Rows from block 4 of the image encoder, named by matrix and row number. Rows with one number belong to one channel. Each number is 128 + 24 x the weight over the matrix's rms, rounded and kept within 0 to 255. All counts start at 0.
# convs1: 3x3 conv, stride 2 (encoder.blocks.4.convs.1.weight, 128x128x3x3), inputs 40-49, a 3x3 kernel for each
# convs2: expand pointwise conv (encoder.blocks.4.convs.2.weight, 512x128x1x1, transposed), outputs 344-429
convs1.32 [127 128 127 143 128  94 128 128 128 128 128 128 134 128 128 128 128 130 104  69 128 128 128 128 118  73  72 127 128 128 127 129 129 128 133 128 127 128 128  75 128 112 111 128 128 128 130 128 129 128 128 128 120 128 127 119 129 128 127 128 125 104 134 129  91 122 128 128 128 128  90 127 128 129 126 128 128 128 129 128  94 128 128 129 128 128 128 127 129 128]
convs1.33 [127 132 124 128 130 166 138 132 137 137 131 125 125 119 128 132 106 137 123 138 132 128 124 152 108 109 127 111 128 110  84 150 132  96 178 134 122 132 128 148 133 178 122 129 122 132 128 113 138 130 137  88 149 129 147 110  83 125 149 130 128 122 127 128 135 128 132 126 107 119 128 128 122 124 123 129 129 130 129 123 132 126 134 132  86 116 126 124 145 128]
convs1.34 [135 129 128 131 128 128 129 128 127 128 129 124 129 128 128 128 126 128 128 128 128 129 125 128 128 129 178 128 116 128 129 128 123 128 128 128 128 132 128 128  97 128 128 129 128 128 128 128 129  98 128 179 129 128 128 128 114 128 128 126 128 119 133 167 128 137 128 132 128 128 128 129 128 128 128 128 129 128 128 130 128 131 129 127 129 126  74 128 134 124]
convs1.35 [129 144 178 126 128 129 134 174 118 127 129 128 154 124 131 113 175 131 132 211 161 110 143 139 137 128 112 149 128 129 133 133 122 136 133 125  91  92 142  88 126 132 113 135 128  88  91 122 142 123 129 124 120 129 140 139 131 128 130 130 108 119 174 135 127 121 127 131 119 131 128 129 212 131 147 124  92 120 139 141 103 126 127 128 143 128 128 128 128 125]
convs1.36 [129 144 132 128 154 124 168 172 129 127 127 133 126 166 139 128 120 133 164  96 127 135 123 126 127 131 129 127 128 110 134 128 123 195 142 118 148 103 161 123 146 129  24 121 120  64 126 128 128  65 135 214 166 149 125 128 128 159 107 171  85 136 194 172 134 156 121 122 178 131 131 119 134 130 132 190 142 125 129 120 123 110 127 127 129 129 124 131 116 130]
convs1.37 [121 129 134 132 127 119 130 127 156 138  90 125 126 159 137 131 191 126 126 147 137 126 128 125 130  91 127 142 229 210 129 157 136 129 122 126 129 106 141  48 122 128 128 119 122 135 131 102 126  90 117 136 173 163 134 131 137 119 142 116 129 122 127 129 135 101 127 140  63 123 124 138 125 172 161 130 127 183 132 127 122 124 126 103 128 127 131 141 134 128]
convs1.38 [131 131 131 211 107 116 109 158 124 117 120 128  85 121  77 141 131 120 129 142 138  87 131 146 162 123 127 123 123 190 111 139 175 128 110 118 128 132 166  78 143  78 143 149 155 135 135 141 120  63  69 125 200 107 146 177   0  70 160 127 116 114 130 109 102 222 148 137 133 126 124 141 167 122 185  89 126 128 133 128 123 103 131 132 130 128 130  90 128 128]
convs1.39 [147  94 126 117 110 117 135  84  62  94 122 135 184 128  80 101 180  86 132 134 103 134 122 101 112 158 165 109 105 125 129 137 127 138 188 144 139 109 123   1  47 135 143 132 228 136 133 131 130 105  79 139 129 128 129 126 144 131 129  53  84 138 134 136 126 127  92 154 142  70 117 129 187 141  91 156 161 105 134  47  83 127 112 141 123 195 131 126 134 115]
convs1.40 [127  77 115  89 112 128 134 140 110 154 134 132 132  95 144 182 128 124 136 126 128 143 128 130 144 127 127 130 134 128 128 117 130 133 140 123 196 236 136 204 191 136 147 133 122 130 119 136 116 128 118  86 126 127 149 141 125 130 129 141 127 126 128 112 128  65 128 129 126 123 128 129 119 140 142 130 131 127 117 128 115 128 128 127 111 122 105 138 146 128]
convs1.41 [128 128 128 132 128  62 129 128 128 127 134 132 128 121 147 128 130 126 130 128 128 127 135 126 129 127 128 130 127 107 127 128 129 128 123 128 142 137 125 110 128 128 127 129 149 128 114 128 128 128 139 124 134 128 130 128 127 126 125 128 144 129 125 129 127 136 127 128 171 139 132 127 128 119 128 129 128 131  99 129 105 128 128 151 128 134 128 134 137 128]
convs1.42 [138 148 136  95 124  80 128  76  89 133 119 127 136 131 141 126 128 129 131 126 102 109 129 128 180 113 194 176 137 119 109  63 132 128 141 151 122 104 128 129 122 154 129 128 128 136 201 132 113 152 111 109 126 126 133 135 107 128 155 133 129 120 199 128 137 114 124 132 131 136 104 164 106 167 115 126 128 131 129 128 128 116 144 129  80 132 160 129 123 134]
convs1.43 [128 119 123 129 104 128 221 128 111 129 131 127 137 128 131 129 128 128 124 128 128 130 128 128 124 164 160 131  57 127 128 127 131 125 128 128 128 154 128 151 178 135 128 128 128 128 125 128 112 128 120 128 141 128 128 128 146 166 160 109 126 139 128 130 128 128 128 128 124 128 128 128 128  88 155 129 115 126 135 130 128 126 128 132 117 152 129 133 127 126]
convs1.44 [127 128 129 150 128 128 148 125 132 127 130 130 130 130 128 148 129 146 129 119 128 128 128 127 128 128 171 136 127 129 128 128 127 124 129 128 129 128 128 128 122 142 108 128 125 109 125 129 127 128 113 129 127 119 183 120 125 126 127 143 108 136 128 128 138 129 167 128 127 130 130 126 118 128 120 125 128 123 139 127 102 132 128 122 130 131 128 128 121 130]
convs1.45 [128 131 128 124 122 128 128 116 128 128 134 128 123 129 140 128 135 128 128 128 128 130 130 128 128 128 128 126 125 128 134 129 127 128 125 130 128 127 126 128 128 138 128 126 113  93 127 114 128 127 130 136 127 135 101 124 129 138 128 157 130 126 127 134 129 128 127 131 128 146 128 128 127 128 127 126 140 129 128 128 124 143 127 128  69  43 103 112 128 129]
convs1.46 [136 154 124 103 125 131 156 121 131 122  90 149 109 128 126 101 128 136 158 128 123 120  98 126  94 132 128  58 154 117  46 109 183 172 123  98  13 127 124 149 128 126 199 127 128 219 185 193 116 148 122 145 142 120 108 145 110 124 134 128 101 139 152 122 196 137 100 139 103 154 117 137 118 129 129 125  74 129 137 135 130 128 145 135 157 132 132 131 117 125]
convs1.47 [128 128 129 128 128 130 119 128 128 128 128 129 128 118 127 129 128 131 128 107 128 113 106  85  74  62 105 128 128 127 128 133 161 128 130 145 128 128 128  94 127 127 128 128 127 128 128 128 128 128 129 128  99 126 129 128 127 129 128 128 128 129 129 127 122 128 128 128 128 129 128  89 125 128 126 128 134 130 132 124  93 130 138 165  72  58  61 128 144 168]
convs1.48 [109 124 133 200  92 129 176 121 134 128 151 149 141 175 119 103 153 151 130 131 124  98 151 130  97 133 122 125 128 129 128 127 129 128 139 139 130 117 145 127 128 110  85 142 172 132 149 124 147  87 120 121  99 137 183  87 104 127  71 188 149 129 176 213 132 168 145 111 118 191 136 156  88 124 124 142 127 128  78 137 131 136 127 124 128 110 123 203 109 138]
convs1.49 [148 130 129 134 137 113 107 105 131 126 150 101 112 128 128 136 127 128 151 171 128 130 128 128 127 128 128 160 137 147 142 116 120 131 124 118 130 118 123 128 130  93 130 128 128 127 177 158 155 194  97 128 121 138  85 135 177 128 150 129 170 127 118 133 175 130 120 128 127 145 128 138 130 143 145 134 127 138 128  83 128 137 143 110 121 128 129 127 128 127]
convs1.50 [130 139 130 129 103 129 125 129 124 130 128  89 170 175 126 125 121 128 128 128 131 126 127 126 127 130 130 126 124 131 133 138 128 133 103 128 129 129 128 129 129 134 122 128 124 126 141 124 199 165 153 127 121 128 130 130 128 125 149 128 135 114  98 128 128 130 134 103  77 130 127 121 133 127 129 129 133 128 128 127 125 132 124 128 234 253 178  88 134 126]
convs1.51 [128 127 128 133 120 128 128 128 128 139 128 128 130 127 128 127 129 126 128 128 128 128 129 128 124 128 128 128 126 128 128 128 128 128 128 128 114 138 129 131 128 128 128 128 128 127 128 128 128 128 128 128 128 128 128 135 128 111 128 127 128 127 129 128 131 119 128 149 128 128 126 128 128 128 127 130 128 128 128 128 128 126 128 128 128 127 128 128 127 128]
convs1.52 [112 147 123 102 129 136 128 134 148 119 123 146 120 131 150 128 116 127 135 212 194 133 100 123 142  88 127 128 106 120  93 122 130 126 135 128 161 126 139 127 118 128 130 132 129 131 134 128 126 146 128 110 167 117 136 126 122 119 129 128 124 130 124 132 133 128 128 130 119 125 150 126 139 141 136  95 128 139 124 120 117 134 142 129 133  69 139 132 140 130]
convs1.53 [129 131 124 128 128 114 124 128 130 135 137 129 127 128 127 128 127 128 128 128 128 125 119 128 130 128 127 129 128 130 121 129 128 135 126 128 126 124 127 128 128 132 130 129 128 129 129 126 132 128 128 128 129 127 127 128 126 128 133 128 128 127 128 128 128 134 141 135 128 138 130 128 123 128 129 134 129 128 127 128 127 134 127 128 128 128 128 127 129 128]
convs1.54 [ 81 255 176 125 124 139 140 140 131 128 119 135 173 132 128 128 116 128 218 255 201 117 130 183  85   0  42 129 106  53 128 109 130 115 223 155 115 132  64 139 126 107 204 188 109 146 130 129 128 132 108 112 128 129 127 153 133 119 128 131 128 138 102  80 108 127 128 128 151 133 127 126 133 135 131 134 171 187 127 151 127 128 129 120 128 129 129 127 130 137]
convs1.55 [128 124 128 128 137 128 128 148 129 128 130 127 122 128 128 129 133 133 125 138 128 124 146 126 129 122 128 129 127 127 128 137 122 128 138 128 134 131 124 132 141 128 113 125 129 128 127 122 118 131 128 137 136 113 128 127 128 129 130 127 121 121 127 134 128 101 128 128  93 132 124 128 128 111 129 125 129 128 127 128 128 128 131 133 125 119 134 129 131 125]
convs1.56 [131 139 128 107 120 127 151 132 125 139 134 102 149 135 122 103 145 125 124 128 177 128 152 139  76 127 130 195 133 118 112 136 128 138 114 133 229 181 126 173 128 119 106 145 122 130 111 127 204 128 131 134 132 142 128 165 119 112 134 119 133 117 131 130 125 127 126 184 120 125  93 129 101 128 130 136 122 128 117 134 129 101 135 127 134 126 119 123 142 128]
convs1.57 [131 219 126 190 127 156  27  69 119 130 128 137 115 104 139 120 144 141 133 123  48 128 127 126 206 126 105 124 116 154 128 122 163  63  72  51 125 129 124 155 124 150 136 128 122 162 204 102 170 236 148   5 129  99 124 128 134  82 189  98 126 141 122 140 144 170 131 128 122 117 130 128 117  60 103 163  85 127 178 255 121 168 127 144 118 124 118 122 128 128]
convs1.58 [127 128 129 122 137 127 129  99 131 123 124 141 128 116 128 128 125 125 148 115 128 135 130 128 121 131 131 125 103 127 129 128 133 127 130 128 127 130 128 130 130 130 124 132 111 128 128 127 126 127 128 121 128 129 141 131 148 141 134 126 131 133 150 128 128 122 144 135 128 132 123 139 123 123 127 127 128 130 126 118 132 136 131 128 126  90 128 128 123 128]
convs1.59 [132 127 110 127 128 123 149  96 119 129 130 119 126 141 117 116 122 136 128 128 128 128 128 123 128 129 132 128 113 118 128 128 135 129 127 131 103 128 125 128 128 101 128 102 126 130 128 161 140 144  89 126 120 128 128 154 157 127 122 128 128 118 131 175 128 126 136 128 128 127 127 135 110 127 126 129 132 127 129 137 137 128 128 136 128 128 128 128 131 126]
convs1.60 [137 103 125 136 124 128 169 131 128 128 132 138 127 130 127 125 134 129 107 144  78 148 140 118 135 118 171 129 100  70 171  98 135 141 134 131 191 129 128 154 107 121 141  84 147 130 125 133  12 120 126  43  81 128 125 129  54 122 126 128 125 125  71 127 128 126 125 110 127  77  88  96  94 125 131 100 156 133 133 106 145 127 128 127 129 114 135 136 128 117]
convs1.61 [128 126 128  86 133 128 128 124 128 128 128 138 152 131 128 128 137 128 128 128 127 110 127 107 156 119 128 128 118 125 128 121 127 128 105 128 128 127 128 116 128 127 149 147 128 129 128 128 125 134 128 129 128 128 128 128 128 129 136 132 125 175 130 128  93 128 129 128 136 128 128 144 128 128 136 128 128 128 128 127 129 128 128 110 255 215 255  94  92 118]
convs1.62 [128 129 127 128 128 112 128 126 128 128 128 128 128 131 127 128 128 128 128 128 128 130 128 128 128 128 128 141 121 128 128 127 128 129 128 128 128 128 132 129 128 127 128 128 129 128 128 117 128 128 128 128 128 128 127 129 146 127 127 128 122 130 126 128 128 128 129 128 128 128  92 121 150 128 128 128 128 128 128 128 128 127 128 128 129 128 128 128 128 124]
convs1.63 [138 165  91 117 132 101 133 151 121 126  97 122 115 112 158 122 140 128 130 167 147 122 118 153 127 134  57 148 151 138 132 158 112 127 129 124 127 128 128 127 116 106 147 139  96  94 126 125 138 154 112 112 149 128 131 131 123 128 114 130 127 138 156 127 157  91 126 183 109 146 110 134 170 204 136  29  75 138 151 128  94 124 128 138 134 122 121 127 148 127]
convs1.64 [127 127 129 130 125 132 128 130 111 125 128 128 122 122 153 128  88 128 126 129 128 123 119 128 136 129 130 129 128 131 125 130 128 120 127 128 127 129 156 128 124 125 123 117 118 127 127 128 131 128 130 134 117 129 131 200 145 125 121 129 137 138 131 121 127 128 125 127 128 127 127 133 128 126 133 127 124 131 127 128 128 128 129 128 124 125 104 128 162 186]
convs1.65 [128 129 128 125 126 128 129 131 128 128 128 128 130 128 127 129 127 128 131 153 128 127 128 129 133 120  98 127 126 130 129 139 128 128 126 128 129 119 129 127 128 124 127 129 128 128 129 125 127 131 128 128 128 128 129 127 148 127 129 132 112 129 126 129 128 129 130 126 180 136 130 126 136 135 127 124 131 141 134 125 127 127 128 129 129 128 128 127 132 128]
convs1.66 [131 120 168 116 129  61 128 129 138 121  74 126 127 129 136 112 145 105 130 105 126 127 121  74 143 145 113 125 128 110 132 126 143 145 131 128  75  44 128 122 111 128 131 195 153 134 128 133 129 147 132 127 115 124 139 132 129 139 126 159 114 181 130  98 128 143 125 132 115 118 129 164 100 144 160 132 144 139 150  92 119 123 132 127 122 130 128 127 123 145]
convs1.67 [127   1 120 150 124 120 127 153 128 129 128 128 138 125 124 127 130 126 101   0  74 181 249 113 137 136 162 133 129 112  88  96  77  69 124 119 160 129 189 128 128 135 136 123 134 133 127 127  86 130 123 129 129 129 129  70 140 128 128  98 128 128 128 128 128 121 127 128 128 110 128 128 129 128 109 132 122 141 117 103 113 131 128 130  94 129 128 117 120 128]
convs1.68 [ 90 129 140  68  70 128 137 169 130 172 122 122 106 176 150 124 136 123 180 230 131  80 119 193 115  80 129 131 118 128 107 130 125 128 118 138 187 127  76 193 165 124 148 137 138 128 128  85 145 154 131  89  85 105 130 128 116 112 120 128 182 184 125 126 128 149 114 173 123 147 132 122 139 118 127 133 103 132 104 132 130 117 165 113 130  79 128 129 134 126]
convs1.69 [176  61 130 128 129 112 186 170 163 154 163  85 123 125 127 129 121 173 101 110 113  66 105 122 124 113 125 118 108 146 109 127 152 121 131 129 197  96   0 113 183 124 128 145 128 118 105 151 154 120 123 154 185 119 128 130  88 107 137 112 125 126 139 134 140 138 180 124  75 111 128 125 133 139  45 123 120  92  99 181  83 121 130 128 128 128 129 122 163 125]
convs1.70 [153 105 166 163 162  95 111 143 125 122 175 115 210  26  81 124  94 172 200 118 123  76 167 133 135 117 128  89  41 182  34 179 134 129 144  90 255 141 242 255   0 122  49 130 121 133 138  73 132 103  87 195 123  76 192 132 126 179 129 125 128 156 134 163 131  74 149 129 115 112  90 169 115 119 109 130 133 121 135 145 110 128 149 174 154  98 124 110 169 117]
convs2.32 [113 128 128 120 159 128 128 101 128 128 128 128 128 127 128 128 128 127 128 128 128 128 128 128 128 128 128 128 128 126 128 128 128 128 128 128 184 128 128 128 179 128 125 127 128 128 128 128 128 136 255 179 128 128 211 154 128 128 217 128 218 128 128 128 128 128 128 162 128 131 128 128 128 128 127 132 128 128 128 128 130 128 128 128 128 160]
convs2.33 [124 128 133 128 128 116 128 128 125 129 128 166 111 111 128 128 128  94 129 128 128 119 128 152 128 124 150  37 128 128 128 127 128 128 128 217 172 128 129 130 128 127 129 129 128 101 127 173 128 103 139 128 130 128 128 255 128  75 128 128 128 128 128 128 128 128 127 129 128 255 210 171 128 129 126 124 128 128 126 128 155 128 128 128 128 128]
convs2.34 [128 128 128 127 128 128 128 128 127 128 128 129 116 128 128 128 127 128 129 128 124 130 128  68 128 128 128 128 128 128 128 128 128 135 128 128 128 128 131 128 128 144 120 128 128 127 130 128 128 128 128 128 120 128 128 126 128 143 128 128 128 128 128 128 128 128 128 128 128 159 128 128 128 128 128 128 128 130 128 128 129 128 128 128 146 128]
convs2.35 [133 128 128 121 131 128 128 128 128 128 128   0 123 132 128 135 102 106 147 128 144 140 128 145 127 142 128 129 128 128 128 127 128 115 128 131 131 128 141 127 128 129 128 127 141 131 126 130 128 123 128 128 125 128 128 108 118 133 126 128 128 128 128 128 128 176 135 115 130 211 114 127 128 135 124 128 128 120 144 129 199 128 128 128 153 128]
convs2.36 [ 56 129  13 126 130 130 128 128 125 129 128  97 128 127 128 157 128 128 129 128 128 127 127 128 117 128 128 128 128 120 128 129 128 128 128 102 128 128  23 113 128 127 128 128 129 151  80 101 128 158 128 118 128 128 226 113  60 128 128 128 128 128 128 128 129  51 100 128 128 206 172 129 128 128 130 128 111 118 130 131 169 157 128 128 197 128]
convs2.37 [128 127 145 136 125  72 128 128 125 135 128 130  73 129 119 122 131 118 132 128 102 130 128 129 132 128 128 152 128 128 128 127 128 132 128 128 116 128  71 128 128 128 117 172 139 127 138 121 128 129 106 130 128 128  74 128 128 130 128 128  81 127 128 134 128 128 130 130 169 187 128 127 135 177 127 128 128 155 128 128 134 128 128 128 142 128]
convs2.38 [130 171 105  61 111 123 128 128 125 118 113 123 130 120 128 146 128  92 128 136  47 134 128 128 128 106 146 128 127 128 128 127 128  94 128 151 122 128 137  89 128 128  71 144 128 129 114 255 128  44 128 129 128 128 155 238 124 129 128 128 148 128 128 127 128  78  35 122 128 187  83 128 105 128  62 132 128 169 128 126 129 147 128 128 101 128]
convs2.39 [215 122  93 116 113 103 128 128 132 128 131 117 127 120 127 113 132 100 132 128 102  94 128 128 126 119 128 127 128 128 128 128 128 127 128 128 128 128 132 126 128 132 128 100 130 157 116 208 128 116 156 117 128 128 128 129 129 113 129 128 127 128 128 128 128  49 144 128 128  95 104 155 127 128 140 100 129 169  95 128 127 130 128 128 125 128]
convs2.40 [164 128 128 114 175 128 128 128 153 176 128 139 139 128 128 128 128 130 187 128 133 128 128 127 128 127 128 128 128 128 128 128 128 159 128 162 116 148 127 127 159 128 126 117 128 140 143 128 128 132  72 136 128 128 128 127 128 140 128 128 218 128 128 128 128 128 125 128 128 136 129 128 128 128 128 187 128 129 130 127 149 128 128 128 145 185]
convs2.41 [ 99  80 105 139 128 167 128 128 145 128 128 131 129 129 128 127 120 129  49 127 127 128 128 132 128 128 128 128 128 128 128 128 128  99 128  85 128 128 129 126 128 146 191 118 128 128 128 116 128 140 128 128 128 128 149 127 128 128 128 128 146 128 128 128 128  85 129 149 128 107 126 165 119 128 119 128 128 137 128 128  75 128 128 128 104 128]
convs2.42 [136  69 126 156 128 130 128 128 116 128 128 128 173 184 106 127 127 122 141 123 125 128 129 166 128  93 128 125 128 119 128 128 128 128 128 121 129 128 130 139 128 164 255 135 127 128 139 137 128 114 124 128 127 128 128 128 128 134 128 128  78 128 128 128 128 165 104 103  74  54 252 153 132 128 139 128 128 107 123 134 134 128 128 128 125 128]
convs2.43 [128 120 129  85 128 130 128 137 128 128 128 117 131 128 127 128 134 126 124 128 133 128 128 128 128 203 128 128 128 128 128 168 128 128 128 128 128 128 128 133 128 128 126 128 128 129 130 129 128 127  40 116 128 128 255 128 128 127 128 128 128 128 128 128 128 105 127 128 128  71 128 128 128 128 127 128 128 128 128 127  60 128 128 128 127 128]
convs2.44 [126 199 128 125 128 127 128 128 172 128 128 168 128 128 128 128 132 125 127 128 211 129 128 152 128 131 128 114 128 128 128 128 128 128 128 108 128 128 130 128 128 119 128 129 149 129 130 128 128 123 113 128 128 128 207 131 128 128 128 128 100 128 128 128 128 128 127 109 128 114 125 106 123 128 123  99 128 129 135 128 127 128 128 127 129 128]
convs2.45 [166 155 141 174 138 126 128   0 127 128 128 122 128 128 128 128 131 127 128 128 169 128 128 128 128 141 128 128 128 128 128 128 128 127 128 131 159 128 138 128 128 128 127 128 128 128 128 128 128 188 128 128 128 128 104  93 129 128 128 128 167 128 128 128 128 140 147 128 128 110  87 128 128 128 135 128 128 128 128 128 136 128 128 128 129 128]
convs2.46 [133 128  48 126 128  90 128 128 123 116 128 137 239 129 127 128 127 174 148 128  76 125 127 128 128  92 128 128 128 128 128 128 128 117 128 127 127 129 125 128 128 132 127 111 128  74 111 141 128 255 128 104 128 128 116 118 128 128 128 128 127 128 128 128 112  67 107 125 128  97 128 128  86 127  71 135 119 125 125 128 164 128 128 128 125 131]
convs2.47 [160 128 128 128 128 124 128  64 129 128 128 161 116 128 128 128 128 128 124 128 128 128 128 126 128 126 128 128 128 128 128 128 128 128 128 127 252 128 127 128 140 128 129 127 128 128 128 127 128 127 220 140 128 128 115 128 127 128 128 128 255 128 128 128 128 128 128 192 128 116 128 128 128 128 127 128 128 128 128 128 128 128 128 128 131 128]
convs2.48 [129 124 134 244  66 152 128 128 130 127 128 153 211  96 128 128 128 176  85 128 129 128 117  92 170 176 128 128 124 128 128 130 128 130 128 188 127 128 128 127 128 122  97 134 124 100  68 118 128 174 128 128 128 128 204 128 128 127 128 128 128 128 128 128 117 128  92 159 127 149 128 127 130  70 127 128 128 114 109 128   4 128 128 128 127 128]
convs2.49 [119 122 104 128 102 133 128 128 129 128 128 126 195 128 147 129 185 127 103 128  68 128 128 128  98 104 128 128 128 128 129 128 128 117 128  90 128 127  44 129 128  48 168  99 128 128 130  63 128 129 128 131 128 128 129 128 129 128 130 128 157 128 128 127 129 122 127 128 128 131 128 157 128 112 151 128 128 132 132 127 100 151 128 128 129 128]
convs2.50 [127 128 173 102 131 110 128 128 126 134 128 125 110 131 128 129 131 119 127 148 128  67 131 127 128 129 128 129 181 128 128 127 128 128 128 128 126 128 125 127 128 127 127 127 128 128 123 117 128 131 124 128 127 128 125 123 129 128 128 128 127 128 128 113 128 157 118 127 128 129 128 128 128 128 207 128 128 126 128 128 128 101 128 128 129 124]
convs2.51 [133 128 128 128 128  80 128 128 127 128 128 128 129 128 128 128 128 128 128 128 128 128 128 128 128 128 128 128 128 128 128 128 128 128 128 128 128 128 128 128 128 128 166 127 128 128 128 128 128 165 128 128 128 128 123 128 128 128 128 128 128 128 128 128 128 128 128 128 128 127 133 128 128 128 132 128 128 129 128 128 129 128 128 128 128 128]
convs2.52 [142 128 126 147 133  70 128 128 123 128 128 132  99 255 128 127 128 129 129 128 106 128 128 128 128 128 128 118 128 126 128 128 128 128 128 152 145 128 114 128 128 118 130 124 128 128 122 128 128 130 209 128 136 128 128 143 129 134 128  93 128 128 128 128 116 244 128  59 128 108 195 128 232 128 128 128 128 126 127 128 185 134 128 128 154 128]
convs2.53 [128 128 129 128 128 110 128 128 147 128 128 128 128 128 128 128 132 134 127 128 128 128 128 128 128 128 128 128 128 128 128 128 128 148 128 128 128 128 128 128 128 128 132 124 128 128 142 128 128 130 128 128 128 128 124 128 128 128 128 128  65 128 128 128 128 128 128 116 128 128 185 128 128 128 128 132 128 128 128 128 158 128 128 128 126 128]
convs2.54 [121 255 128 103 134 123 128 128 128 128 128 120  51 130 128 129 128 128 134 128 149 128 129 128 128 126 128 128 128 127 129 128 128 128 128 129  71 128 122 135 128 127 123 128 128  89 128  65 128 113 192 130 129 128 128 128 127 135 127 128 128 128 128 128 216 127 128 140 128 154  70 129 128 128 128 128 128 134  94 127  88 128 128 128 177 128]
convs2.55 [128 128 129 130 129 125 128 128 128 128 128 128 128 132 128 128 128 128 156 128 128 128 128 211 130 125 128 127 128 128 128 128 128 108 128 124 128 128 129 128 117 128 130 128 128 105 135 136 128 123 128 129 128 128 128 160 126 127 128 128 128 128 128 128 137 128 133 128 128 136  44 128 128 128 128 128 128 129 125 128 127 128 128 128 129 128]
convs2.56 [108 127 129 130 134 116 128 130 102 128 128 129 143 119 127 120  86 123 135 128  92 141 127 118 128 130 128 128 130 127 162 128 128 126 128 166 125 127 112 119 128 131 120 129 118 111 138  57 128  75 125 129 126 128  82 130 131 128 131 128 126 133 128 117 128 148 128 128 124 157 124 167 126 128 137 132 129 123 128 123 127 128 128 129  75 122]
convs2.57 [121 109 151 134 128 183 128 128 128 128 128 138 159 125 126 131 128 135 129 128 126 128 132 123 132 132 128 132 128 128 125 126 128 132 128   3  80 128 255 128 128 129 134 132 137 109 128 125 128 124 128 128 113 128 128  81 164 119 128 128 128 129 128 128 129 131 121 129 128 125 139 124 153 127 117 127 128 126 160 142 220 128 128 127 147 128]
convs2.58 [126 128 100 127 128 164 128 128 172 128 128 116 123 123 128 128 129 129 121 128 128 130 128 128 133 126 128 128 129 128 127 128 128 128 128 128 120 128 129 128 128 132 128 128 128 109 104 123 128 130 128 143 128 128 128 127 128 128 128 128 128 128 128 128 128 128 129 128 128 134 129 128 128 128 114 128 128 136 128 129 123 128 128 128  91 128]
convs2.59 [131 128 195 129 128 176 128 128 127 128 128 129 170 128 128 128 125 134 117 128 121 129 128 128 129 127 128 128 128 128 128 128 128 129 128 199 128 128 113 128 128 128 115 130 128 128 126 168 128 108 128 129 128 128 153 128 128 128 128 128 128 128 128 128 128 128 129 128 128 129 128 128 128 128 126 128 128 129 128 122 127 128 128 128 128 128]
convs2.60 [ 54 128 113 128 126 124 128 128 128 128 128  98 124 127 128 134 165 136 110 128 128 128 128 128 128 128 128 128 129 114 126 130 128 128 128 128 128 128 128 127 126 127  94 125 128 246 115 145 128  57 128 129 126 128 182  34  88 128 128 128  89 128 128 128 128 128 147 128 128  84 128 129 128 128 106 129 127 142 221 127  52 126 128 128 194 128]
convs2.61 [106 128 137 129 107 133 128 127 132 128 128 128 117 128 128 128 129 130 126 128 128 128 128 255 128 128 129 110 128 128 128 128 128 128 128 119  80 128  70 128 128 127 176 128 128 128 126 129 128 145 128 126 128 128 128 218 128  61 128 128  85 128 128 122 128 128 128 108 128 126 128 128 128 128 139 128 128 128  95 130 128 128 128 128 127 128]
convs2.62 [135 128 128 123 128 128 128 128 127 128 128 130 128 128 128 128 128 128 129 128 128 128 128 128 130 129 128 128 128 128 128 128 128 128 128 129 128 128 128 128 128 129 128 127 128 128 127 127 128 130  87 128 128 128 128 128 128 128 128 128 128 128 128 128 128 171 128 128 128 129 128 128 128 128 129 128 128 130 128 129 134 111 128 128 127 128]
convs2.63 [133 128 124 128 118 129 128 128 128 128 128  64 132 128 134 126 128 116 128 128 128 128 128 128  69 145 128 128 128 130 128 128 128 128 128 129 128 128 128 126 128  80  91 128 146 128 119 119 128 129 128 132 127 128  36 128 114 141 127 128 128 128 128 128 128 157 132 128 128 255 121 128 128 128 125 123 128 127 125 128 164 156 128 128 189 128]
convs2.64 [143 126 114 130 128 128 128 128 140 125 128 128 122 128 128 131 142 105 107 160 129 128 128 128 128 128 128 128 208 128 128 128 128 126 128 147 139 128 127 130 128  99 125 127 128 126 124 131 128 128 128 131 128 128 128 125 128 122 128 128 255 128 128 128 128 128 126 128 128 123 129 152 128 128 128 128 128 128 128 127 127 128 128 128 128 128]
convs2.65 [128 128 134 128 128 128 128 128 128 128 128 128 128 129 128 128 128 128 128 128 128 126 128 128 128 128 128 130 128 128 128 128 128 128 128 128 129 128 127 128 128  85 128 129 128 146 136 128 128 129 206 128 128 128 128 115 127 128 110 128 128 128 128 128 128 130 128 128 128 133 128 128 135 128 127 128 128 129 145 128 129 128 128 128 127 128]
convs2.66 [106 132 105 108 123 100 128 128 123  86 128  26 246 139 128 130 129 129 111 143 129 125 109 128 128 128 128 127 125 128 128 127 128 128 128  31 128 126 114 129 128 138 128 114 122 129 114 149 128 136 128 126 128 128 128 127 128 255 131 128 128 128 128 127 132 128 129 128 128 125 127 116 129 128  50 128 128 164 129 121 116 128 128 128  92 128]
convs2.67 [144 128 127 128 128 131 128 128 128 128 128  34 134 128 128 255  93 129 122 128 128 128 128 128  86 136 128 128 128 128 128 128 128 129 128 127  14 128 128 129 128 126 128 129 127  79 133 128 128 130  48 129 129 128 128 128 139 127 128 128 128 128 128 128 129 128 125  89 129 132 129 127 128 128 128 128 128 126  99 153 115 128 128 128 139 128]
convs2.68 [ 60 127 125 167 112 108 128 195 125 119 128 127 149 129 128 132  93 133 182 128  58 131 125 132 127   0 169 128 120 128 182 128 128 101 127 255 128 128 127 120 128 180 126 108 129 127  71 117 128 101  31 128 120 128 128 130 114 123 127 128 115 132 128 124 144 229 124  89 121 190  46 137 177 246 124 128 129 136 114 125 129 128 128 128 138 128]
convs2.69 [128 128 126 121 173 125 128 128 109 125 128 249  97 128 128 128 127 124 123 128 227 121 128 128 129 130 128 130 128 128 122 128 128 128 128   0 116 128 136 133 128 137  91 131 127  76 132 124 128  97   0 126 140 128 110 121 129 124 128 128 128 128 128 128 173 130 124 127 128  16 127  85 128 129 130 128 136 134  59 128  26 128 128 128 111 128]
convs2.70 [122 138 169 151 132 132 127 128 127 126 128  95 103 127 127 134  91 141 255 129 119  98 128 128 107 104 131  99 128 128 118 126 128 137 128 255 128 128 133 174 127 255  79 121 126  39 115 147 128  31  82 133 216 128  84 138 122 123 128 128 130 128 128 115 154 125 129 128 128  64 147 133 127 233 172 142 128 141 220 128 132 128 128 128   0 132]